config.yaml
encoder_arch: "swin"
model: "image captioner"
image_size: 64
vocab_size: 62
encoder_num_experts: 4
encoder_expert_mlp_ratio: 2
encoder_patch_size: [4, 4]
decoder_norm: "layernorm_no_bias"
decoder_norm_position: "pre"
decoder_activation: "swiglu"
decoder_tie_embeddings: false
residual_init: "none"
grad_clip: 5.0
adamw_weight_decay_other_params: 0.01
Rows from block 6 of the image encoder of a small image captioner, named by matrix and row number. Rows with one number belong to one neuron. Each number is 128 + 32 x the weight over its row's rms, rounded and kept within 0 to 255. All counts start at 0. Numbers have three digits each.
After each neuron's rows are labels from the 100 images, of 14976, where the neuron reaches its highest value: "colour at peak" is the nearest of a few named colours to the mean colour under the peak. Only what is clearly more common there than usual is listed. The data: rendered scenes of toy objects such as cars, trees, mugs and chairs.
# fc1: MLP up (encoder.blocks.6.mlp.fc1.weight, 512x128), inputs 0-127
# fc2: MLP down (encoder.blocks.6.mlp.fc2.weight, 128x512, transposed), outputs 0-127

fc1.45:146121052155143100079111165147113157107129086211150104134106135097166154150104104151074159114148098124185139131165184165142118152128132133114174159193119147142140155129132111095105085135127117070113059077082132098115087111182144085074109162160167145120121183119090164155076115198144122095107116153142119176082153190137114141112131114094080084149114133184069145078113163125118141115110
fc2.45:110145150091114149172112067099107124150138178149121085189120151143091166141083131120149108132084097113165056078117084072180170103144119103128112120084095118139091050158106127161115181140136124153147145195124121091169094130147113173179104116112111091150101118087134150147172116124184127109163110075135165021149135134177108154088175137165106097116163097157158128120130111093133067119139
colour at peak: grey

fc1.314:169130126050161079140148055150108197164151148118111168133118113077116115096070116140171089093146148144111087147141163110131093109118129126168133091140148167105149081085118145145136118084165108130110152151096131094059121149148151126162155090133108176110164116162145118148171108055084144077171110028107162150161121129112114126076097161129069109089146142107147155062147158141151068112126
fc2.314:127137167137121184110153146122106156069138103084120101180141135125070119122104095138078143108165111134126151145079108081138088120158128160118157140121101109109096140106141161129125108077112149122104100189085150128144066141131106095134141076124073143132144111124128122128123117176222162112220105187172090152163172146136132194107155139098139150098099104070126123185087102128077231141151
colour at peak: green

fc1.510:154156125137124171110144154150097097173124117110205131142120148143170131101123115157120119136126079115118131175119048142078181104149124082121156142128072111146136059137146132104110127122107103097098115075087137132118080182107107133214185155147188203168115097087110152115156102131220086117133126139129176137116155073141078105167159107128072106130119133127110191143100180125148108147075
fc2.510:090131108130180143159131163100144135066179071123073114153157133132085070161119147106086186161072114108125105099149171120105113108113150116095155175148068136111128194104087157194214082141171159138150120143109146088055080151128153110084149123138116091127139150144099140093092140124080120079113124132087122151139111157158159135099163094149182195141113107147138081136097109165090154096168
colour at peak: black

fc1.200:163139146130121104121088165107129104193120067117063138104084153101104092118151168129153161200180120182097160109135069161134097137109124153173130119164193132160136155169146135069112098092069160123143180108169167061148084150123099102153139121125136161151110097145138114102151142138121166091126064131116094100143122103133157162165126127166135148093141165167161111156213176126142070110062
fc2.200:139143110131085168193120098138123131164112139099171133148171119164210123070123096081123133099101113148183119130083136121141172127113062097150097154110067143117149148117124154119180171193175100165102157051088099122126108172134154101131146085130128180103081210129149163109108134112155087073176129132094201145112146151103089106120183115174150129105141097112130157131117130117133177185140
colour at peak: blue

fc1.192:136143086121111102122117184115100091131124051130106174152093121153149111111156131112156118123147176075163117042083114117112170104143085116191080139097091074124194155112135142107110106087141134144132129113134172087074152160151140110132134195125116134171064134185092184121103148105076107092170176153140149138093107198156109123181137137112170085180139143086157156086173138108099127100141
fc2.192:128069160109128132140107119050100097161101166078105110139146120096136098127110105133126127089076174167120095154146115098077140149152134160072010133189141145132149129138130143131164160107117117122146155129072164174089184120152076117086110129190148115107179124117129150141145138182111034118139101110122126128140116120073175135121143122139144140166134082147121070204184107098121158171127
colour at peak: green

fc1.171:122125052111169152134129110149188099132083085124110073113132140141101147037136128082112168094115174106155184152128102061117130151141138117059201115126124184119082143109137117149091100177130062106154113138039115175126113131065129153110133135110156151094122178142145085112154073149107138050156147125109161134092088145113126163143115136112154087177121133092134149079099155134112158134145
fc2.171:118156139120125081115119155156156104133096128122140145119147104112124123168074117143166037171167163143082108065166148097120142106116133142127092116110141160082158121105128082081062086120140118123096169150232125103133173092109127155094117108171088144137129096103103161145135096132077062183150050089140155152077118125109177099119139150145161095142087175159188159124089099151139167173113
colour at peak: grey

fc1.350:171146091147131127184158132113107104210119093140137072143114171099127118141178094103154156123187123178097110102125149140154120110140204147133110125126080119123170142146113057118044104108153127066062121101189109097124120205119109135110073123123107124203150140149107081098184101101164111135157154128072147130137114177113084158145170164153083117108119122100120082081099113123115126165124
fc2.350:106095154159074090143081105118145170053081151149102091134148127162134161176139133126089097115149145129130102141138132081163132126127033084129075190074154111087089116194112111148092146140097102190186070153136132183149142062164129156199149110134127096081145155108078173142146103162112155142115137135165094120189103119129172124104078147147145147132130158140125127155174131112167157100108
colour at peak: grey

fc1.16:138159189167128108149098084128122144130117156137142140136099088097126152104197125082166154113138120126130102176125140087144091179097193090057129096111138144136092119127070098144184130172138153085165205151168104101146127123175187178142122081148154171158102097130132100133122097086106144146181154092141131103107104062192173153136128139142075088107177071086132176109160137155178124115133
fc2.16:204153160102096117090150125183141101136107106090189114117132165108146108152152090125119114145155119121125116078127121175181160086138048154142118170147146133121107123112145167149066159137147102128104135079152128099114153174061186139169110161081099111114175132104061135119155235165126084106154097150106171112093094125212129136135126128098135146103158162064143083152105104117112119091146
colour at peak: red; orange

fc1.428:114120124151185145174151145104147142075148170141128141093198124218153127070155137105030084135151121136091115137100109105093145125153122101135173111138136151164136135124109164106123121129091116113107176176122187114199142141132133216127162133093185152166129116140158084127124125134173122146097144144136141091117124085111162090090202116107083090117112168099147081173082139123089110197154
fc2.428:125098155065139150093143141134134105147117129062163122125177109098100133181088124097084160098079108139107189119120176112135196098133152144120134170126130176158092121172142140126181141071188170120132124113116122113093202131134126131146094115131101156118124145167124086150144117124113107087084029130179097099142142129120102076089151109113136166099201187174113047142105075111118148168147
colour at peak: pink

fc1.181:141126064115172166140122125134130099138136127130103044124141069118114137035167063087134124126162150138144148125078171171189120160145121104131134121124128114106122189140093165076171104116122125101171127135166107087110118126165142047118149156108149170095085142124097113104164184168100086164150109149164133066156166159094151104093153129151190145083165114084096064109164119128181121112131
fc2.181:109144196134077138135123140113147144106122120081137163073066156113072048119092175134130059109088109138159144111109139081117147118119118141121112174146144122169152110129167086143023104161159147193120117092142157135119145139118102118163152079145134143064145126105156131142077085042139173155098138161099126142111126091155107130093094122130139161150074107173188188171123145158111148113093
colour at peak: purple

fc1.271:118115076167129124107113167111121140151153107166119171077116155110107155168195107145135125085179095141187101121111108144126128172094093114094205131129083135125094150138131093044104106161140185167076067163073111149155113135102172127150191117138118139134113154153074116125108109077128141144164140151176047140126112173136089115146109080167194165096144151145094090145111118177190138127141
fc2.271:116141156115145103132125082137133100128117202095153137111120134156101140174080112176086146134073076146110117152187135131146141129162156100129060179133113150083143173120073122155134156180132093152158139138135173119145146158163099127137135185130140087141140129146205159102131072142141114139096090161000159162190163122116141144197170095126072146102153105149155090121111127092096150090124
colour at peak: grey

fc1.370:175079134155148095094106129108166141106087118188085119136070169100120161139051175112125082135199144164123104139140193145150081087149096090161162110123184090154118122168096144136099120097104144099113087106146089121122107187190157101093098156155091121134158142106146126061147180123100074067111142094150148114131110093107107084146097126089066160112118113161174150186168132121120140150158
fc2.370:093180179112151142130160068153172126138112137197218141198116181162168096131210118100136155144112118125094188085123100148184157109131135158051095151127101119112125089124131087099173112174110085116106091105142107138179151106109069115185078111132114120148142143113087145152133130122182128131137133129185123113108132125123130143103153107198151053101158083087117154151100103117152115142118
colour at peak: green

fc1.81:112081074139125076184142094140101086147147183113114106123132195055138162128132138123122141143185174156135105140145108128166063168118142082157134135142094152056168129099119133127047131149121127077122208177160070145190147107106154139147102151095094129124099081137146135114093122163137117160155085107140145086133124165123161123070137164123142080113127130095107093169082144182079159106079
fc2.81:155148182072130124155115137083105109111101132094127156108150104153153151084133168139153097086134105174181101120144103118191140153158125215113114052107084155128142166127155156133138179125222093116123067163179138110104063109150162121100123094148139115078150102112100166175189166146110171147148108182097130133127138110087124089135131090132151152100142186208112144131153091171122146143145
colour at peak: pink

fc1.115:212160111130136184159100140122094161153150163161173153143162144138118103085134078183165141150140114093128141064113131167154113118042170081120089158171124141122164146150144039093122121081162102148107115122099122164141173180137175170162138153118112171131212091164076116130126151115150132153112126148111094121154134217102137149163111158058095131136139151104118102120113138097143119163094
fc2.115:049109116148140101159152155103178129119155129102093082117164132128108205094102108109143110103131189164113161137166138112066131156155085160118179128139173161112097113126088168187134118137190165083126125092148148194133068101112101109073118094149185138162093113141127133103140096114124166109175140198127116162130130110209109095080133114194128152131178077112133172142140110107135129078167
colour at peak: pink

fc1.342:168113177130133147215143109139101130128152097127164074074087107142069143096104145140098090042151104146094086146173152130106144143101142145127142102163165118121075117103121060163131150144117136160093155120176062112152135124139146119158139181151134132122193098118073090132134129193115206133108082115148171173152033102124166143164131112125065146117142134162094124140139127111105139113075
fc2.342:170149129119140129064104161124092105137119146155044158117139135122167132168101123152079181169135149062067149143143151170136229157188107120173130153165139147107146153118126194125119156084086110128134099138119148134117137156118145160132155089115117121106106088187133155156176187110153150119098078123155118089097168198106185102114138080144156099096096139093109109140099084109187073105147
colour at peak: white

fc1.466:105157097144130139136194104121118140167125095140126136120124169102074136139149114108157186091054122172152117147161133118155154121142134127158102147087140119098193124128099110055164142128104061150057132090090155077125109117158164121138177146212101146141099203156133162152160171156116128109190125097148154116125106115129124135082072138158098154118131102122080062139170059147162155200133
fc2.466:162076148134139161114108079097137119132093136095111156098105078165136122157167087149122118154173158063136077130172123109190188160147083129117146108104093101147111167052141075170088143147161115107121130097148127148180060114176099170143109109107104103122163062106092114157165139127183111113149135162097075130185081207117125118152164137114145170153116161148136140113098179144070106110086
colour at peak: white

fc1.146:168145129139072149080129119123134151128145124096119107141103141087084186119125142068104150089137083037147088132093117191145170116126136161183138095116159108125119122180143131117082108137105121055141146173192122136151123143185124154172084185134144112116100080084110151168115074148087108164180151173108080163118161112162100126092160155102140063150181089099107150113083137156095142075136
fc2.146:107098153185147120168146161096095121087089151122115148142094116074116106139121077095102061105068133142106138129162111111086117171113137073148130148153144146115136151127193201152190137128145149119125165124116103120124139131204115162154210105203121094132079133150129183077102108152122106145141118095100175207134143140080174102125132110110126162100144135114183049131163093089160152129162
colour at peak: pink

fc1.189:165168123111068154144111145117117133119152088152163159129170146137109104185172136154186102164102158151133155099146155146089097185112120147042088103113088129165190081159169200172132130125132129132107196159118126113068178165098145137099150140128071073146135137138146104103168119128161183107116163126155095174185113152125141113069157119087132149104126159147158156186156137142200158132091
fc2.189:162141142144142132105148080169166094129150125095129111093184131162173131089097096161152099064182155159127184142142101078121161090107143107127100106113164166080068161126123097083103167145128151103142128152167163142137155125091169123167051153137111163143126106108150107207091142187117114137124094138110102101068121102186067183133075157143092130176102119102102120044131164133148122112173
colour at peak: brown; black

fc1.368:142081116127135170112112076110124134188106126107107085169121115128080149074100114135144153144171117157097077112120077109101124079135127107164125125146081152113092077080132123154177135094139132162096091132127104140166076059070111147067132093127100083119168183112124193175191115167090055128123075084153136169116112108085093129146085102128177190125147094118104178118148167173134115126147
fc2.368:144103181121166070116137075167181097117181096113118089072118153159160148173145098114172179139128091130173145158121180152126142137112105169152083143094128113101120195134172132122061107075121171086106104141106142052155141162132137059170108156102108115096156132168113119119074089105135185145187110108141112116085155144147131140127115168220072117119136141126110117097084141088086142144115
colour at peak: grey

fc1.326:182118128122162148138137109092108076105114137136091145100100147102113079114097166002117108150140137163071149143181119151131064166113151135122140065150136108150146129104066070084122124144171124159122162139159112078161172124098122095164114121108072122113101170153188165118129110056147157135118096142093107087108085118141147205065161162108187134131103142132158116094156091146136103146134
fc2.326:078156139136107103180126068132096144132169065110114121129153108117160099056138155121126180110145103102172077131107092118108130201129105130112122117136116075156117138109113157115200118143118138125110109133135155122085061198086066125102094185160187140103176152159106146117134156116114084148100181166124122128121095084114105114136135052136112124093102076216179138150104084118134114069143
colour at peak: pink

fc1.234:134172111110119175132105121111133112101068119180101088132142112119091111075110072109140126105118137161152127088103135150178073130149175075129126175155167125098135155180118145100119173131178168179113152125157109141109116177117135129092050075128150146159163097135146139176120144063079096149101137148158127194138103099125101157071113160152163166160145113035108171128140139136053128119201
fc2.234:149121151179113162132181150109079123135126164175145164140085112099102106176143133173100152211120079143138076163167157116112151133176105124183132140127122143129159098109150069075188070160125111129136162114097164095123103119185127147093160159135086115074128154110059046077157103120162115165099099135136150128158174160090180097128163090109131181148189106130126158146141136118097121083165
colour at peak: brown; black

fc1.197:110155108119153104129136097056138175145138114095137158171157104108128103147191097090157093093199092163099146139137180099189051110111133136087070097152100123159170134112152093094102127152164156108130163154046059127096156126096102142121128130088059080123142098096118144132085164163147117135128142141096096131131122165098155080144181121121137101131122131105085125096129080212167185134119
fc2.197:179162095138144150160111107150108110124129113090143072132099119092074135112092124179125154171101133122118125172111109163142180120109081107134173086148117154115160153120120147110133135117111141153205102107203204128135048141121176076157117104158165200124119152119122135147185096144054142176128081140078161165126147192064147178111075089122111126127152147157193093139138139108145137095114
colour at peak: pink

fc1.287:089112017116174121168142114139185106147125161121162112154118151112105169148212164127171139120130092112107196076118129099173116092104121100129142145148125069122105135133073129179152054159118122122160153105142123139164151092105166156125114115174168125115168102100121098152086095124091154082128105136155115179114137064091173122193114108182082089188143106144125082136076150114129149138115
fc2.287:133159169134108182152136167152133098117066138161124122140099065168128120111119099111109083138115122107147092206172055052166113114048185104128112093159180107098178082094171121132134146081109169084148111109131119133124158097096136130107108074166097107091138137131070044121109115120134125160102137136112104111129109125138170115078188138104116127136119143136081171061182146165135174136127
colour at peak: orange; yellow

fc1.383:185059149138150123143166139177157119104179128111164169136106095137109121159058098147142110165137068134137118085117156122126089051119139099135132117115148124071096156123180102106155103141124147112163150071116126096156087132116097120149133175102119193136168149110150120135161092042103125149127093121109177066112141198111097169108200143174146115151116147143223109156096157123128154141175
fc2.383:148129095131130198136111100131121115120112172191094049141143161176109119157203122172158177032155157121140148167053082150122127112172075158126108084129134145099126123119107102054162123117125112097160100139107128163131095164130156156102106082086149176148130192122112084067120098146077110161168113109122140147148187101099120126145103111131157089175099159133098146133127153119099082097092
colour at peak: black; blue

fc1.469:113117101120100112133166127131104065115187115101056133093136100098112152140083138215104136144151201110163147105069142132151065135163095069138092096099088115150119088144102127084145146133136128180162112142104119104146104160122103186134160176081094130116193142101142156201185108115130185149146071164123121120149106096114050130146142058131101075146140165129111139151134154132127165157145
fc2.469:105185123147134081123095172076185144124135156095164131120160119113122144122158097119119085144126094152097097149153170165046154106087152187115149158185158139121182125151096147155065141127093141062174134068126107191098149083142100103100141083185171109158108110167092102122066077135108115162137140112096095131081130183155098075152083138115150144160134085079105134155121080123126102118094
colour at peak: pink

fc1.473:112132105136116106109136080142110144068132121126162104115157097101135136101110139172091178113113181116129135112061120152149140136105087142149116110144072036138102210151117127116123096100132150144183136166083129134158134098113078169108121155124121093202085146143180157120141100189113129155095122129172142111100152160109069132195212095141182104176153155108125107167186138152101143099056
fc2.473:078153093170120102158107142128159096155051128121135126146175124213133131135143101089094115118180138107095120130159141093133117082153145140109141127172076127109092081148105145203165143159091153158115167108107161099105102199161140153081146130159138093101152115153084108111092144091138117156123126128153193149129104189188156146103043148173107125179117127157152197118097179118156171168150
colour at peak: purple

fc1.367:131124137105109160109088084147134112140159095118148121154157092102144112136158146158160091186136143077163110135087110086097092151168114136156179185117202158090068097147084098167122097099165100099103187079124072149139148138128149165062150145070100158110156097140093105136112095087151126149062106116143138107121134087091059154096105156094150114160059159169106102075147139118129206138130
fc2.367:169115130120163161168111140084117155097105129086163137055120094103104138136063146113088188096110114142131125118131125088133138119168146103099072149148150133089099124140087149058125137184153140123150111137137197131111144135115103105127126158110192090126132136114127120085101103096104200174158113139209098158180092168220150143129171139066135151137138172164160055113108189121165111158134
colour at peak: blue

fc1.42:158125095141143187145161130209099126101116120106124065116086154127147098133093093110071163144212157132152127133158125064174112146120099100154079132121140090131140155126181121100109128116135132069150154082131152109065101084130112121127119153168080128136146140121137160149123130121194108174106084144038176153191131062088109125092149095142180116139149152118067086154114180112111173102126
fc2.42:163091133120147084134115166097109125130140166145136138185142079128109127167134124127102139132068090156105066085107160112157147076126065110163140121131103097069129108106148057094128112106121120149145136119153064170181086096100109179125092111053147170162113135102130054151143113094104089138144148103121145132091055167141156112154156188128071037148139101102151165076125128150135125120185
colour at peak: blue

fc1.343:146142161155181175119168132146134119127150072169149075136156166116081119122061124167145122108167132132172151097130101128085118096135117093118110188114131124120114189154133084127162080115134124083174186106150142112189063166113103053131113141075136177171107074113126147115159123094131153085140109113088116134152078132225140148149134118155124107124136150179215176147146169112112082153115
fc2.343:164169142177148183153135152134056169123142118156137119084137027154156100140145083145086124071137148211171137116167124144183090117157081091074149095176079127148135056128139090075153090131150083191133144122119130112110076093121141097127086117089176147080118125117110144119119116073098120093140098122147152135108120087138152122141141126103189123127136182145135122123092122106104145074182
colour at peak: black

fc1.472:153105132155123165166114127092128118187116109174113111129149123155071197091148105141132160097168137129154065115084133071067135176141114177072161120161085121167111169118126151092128144131134094162118132148092075118178110154061138115139136176095091143121091081181105086127158086175113120097121125109099098182201115098081108171135178164106093182144071103144126170161143108152136112079120
fc2.472:125124183133155183142130142116133202130093171167083121159090172083102164133098145123121156109136122118135129073168134169165141094110128138177080153129149156089085116149119136142074165100119173161105168143103115130204140121091164232170194143145092086169178159172200112135090096129126099154172109152130149083129092100121162084118082142144146127171157187117123123138095142145131139139161
colour at peak: grey

fc1.261:124111124127128140158133109133137123101148105198122051149167184127174115137169122133133168097190120131084128121135184147079092129135089168166122071127183085187110160113189128049152113135096140183084135124078127115184137161125129144134084112066112138116110112142144138130101063094127128199109146127082039122128123122108115087125130078121123094153083116095178126104187147130155118082133
fc2.261:169113070172190120157152115124096165180138107170060134080065134161105166144061094135140126131124091134180144094091137142145123139105105074175122148111166149094132083070038118143100119113153110160144152144121167122160123131114153182124159187190175084135166132138140087133133092160076159154120167107133159166160101094168137129155080168104104155120163109139123101133057125176134138151116
colour at peak: green

fc1.119:187052060150083092162109104107116072121193111139118122084125105108214073166117122083149132100160140144181091169101099134182121125087098098116146191138194136119077123112120128154164118139163121128179168088105134150158107139120136179168153117085127121190120143141101125152113099173118115143113104114072146116160199107108125155158186142156134110137171128154158141062124117098151151160146
fc2.119:162128110135140146179137145163120114127132122185130107189180160123147162154148121135195127095109119074112110116088058137111146141113139186101144197097205190100119179198163072068103111134122126143180146123128087172090142138075123176142121151133129157094111187115126147106082088185077114149057167125137116122096137140120135166095134111125183100122159125143141158126112090153134118182175
colour at peak: blue

fc1.103:125158128147176177131167062134171169113155123195139083130196088149091084175121137167145113107139171119121144116133158133147112088128098142150097105101163104163073095183154093099161080078106107092112194112157200110131107096141115118157160073134148136141100152151150135127063153072122084192071120161117102156147141095176137127159096108085159108141078167149147108066114134094155132111140
fc2.103:140121113170155148123092153158141120194057117140133156148104191152156139136068118120141166090118080106178109102129147188128174136109077117183122145138112098113140103147118069155123113100189120204127058142103077140147055121086126144140137180117130134088181091114133148150142122114115142152091164156104140155131203138142116171119113127129103179106138099152155156237128123163074127116151
colour at peak: green

fc1.71:125163103093171161127148171097140139160077124181104122113093113165126139119112167099125114127106135160146073109116154149176123144143076077146148123139196165143130122085113109119160099159142118179081134083079130144136116180141179085173225135122133167134133184190109149097111096140169105084128117145145137048155124127060148168047087085125177123158117131173136182153113153142160123120149
fc2.71:142082125192103108149110070097131121082118105109118108066123147165153052088183147155122105162105122065122129078138189118095135106171183119106109142103080111126149126137126130099147192129127149105121093151170097153129103119118131127072137113110143105145125119136167048099186140149122087206109125143091159173048141108160088145177137147126086087099103132122198138097167127153154072141150
colour at peak: grey

fc1.82:143139130138080164084151141150088124192084133110140106102157156117158097139089132155159140174083123178124148147113104127101109138117144107156109131200183075185111162086168087122124121147166194157114135117090123139107167112186118180116117132073117112123152118140124117099075088158159191099162040113160116202147104187114109134154155094182194125092156139143135104155167153149104117172090
fc2.82:109135172156153124176127133145120071123158101102119163136132113152116124074075133122166130063156172128065146136128183191129163098071077127127116197093093143108129140156143232151153074073161130107132165141118162078120141177110129106094171106146187145131140149132124124122120131101077091098123147130075152078097181073174122085175171149142083146099143138116128075102129158141153110107113
colour at peak: black

fc1.233:142130151095173133131134137131095134083133104128111131141176127102152124169099161162133151161124162101126089151093134141087157133140068164085079185114122158096135129134140086075140120063088216110104134057158122119165126089109087115136145146123145166130162149070129127175092084119165145124106142083106087133089112164146160179149142178100077135228147134109151075124106115135023151120128
fc2.233:137188124215115142134130097188125116155074156091117071082185080138116117061116149156155147112137129196114194145139150118114156132129165100109152094123139089166116113134141078132091140206097183154132118115117112141109117150064130119124174102138142156143161145158153130124137063059110116171088170087127179166177174079106105152169139111136125072138096149140112158175149149145131105124081
colour at peak: brown

fc1.44:138140191145162107122186115132107136106126147110069144133099132091090161051130135077180160123088159175159133151072154098184153146107101143182147075075113158075133114070124205142120124097142133125095124155071146075089061139177114097106126119095096106105196109129133080108143134120131141104133143119134137155114126090095127138152118135121092120054077131059172141123128161168097075113111
fc2.44:135105130082122129172122132181133223120089128063135130138145193076116084112111096181085106162175114103069148101155131086068112108152157145173135100145095135132149135091118094153129076089070103093093147158084162079167141118120128055103158111164095157124173089120171082135097167116097154079131130164130104138125142132128129138104132167121085133141136150088075089177167119104095195144123
colour at peak: green

fc1.87:135098061144181104193146185092106170120206141092148157090124121145111119093111145108106147145118159100174116156146099081183158121143163172105102153079148083154122147139141108141117193157137119178126183131092137151134158084107176129068180112139131168126160139120161149052146172102132136127153146081050122161137078068083125157145079129168154107129149096115084139132151152097144090165130
fc2.87:119181209147112112119111097141131106157103152100091142146096112149126111146160083137173132100120120114151143157102085130128091135085136110178142134171107172085130046115148165148124133128176155084117101168190081147098082185174100113184124108161106090156101111091136157189114076184195052127134122132176126084156153170154194105124116132108097140111085151132182113138137092082119106113154
colour at peak: blue

fc1.331:096071145108076088077167135178093125117140173102121122156180126059156128067138112168127134138106106111182149112139139123167135151145143121148116155149111107128077148098086095140118067050157140160108108164096095194098105132098148173150107066186122115163180139054169094103139178102165088191148134167167126148128104085137158166163149121152167144144126140171103103153097082170129133134136
fc2.331:101125148166120162124084141100123097170128155106133148088131141154135120145119173105127108100092107147092084128129131088088099127141116146140106187170118088151192100143161136145111137149091147076102177096163132145167118099108126107126151184180122164107093165157148140185119053127122190145131134124033180150126142090175117148103174165169135110170162044068167133068132153150056142092122
colour at peak: cyan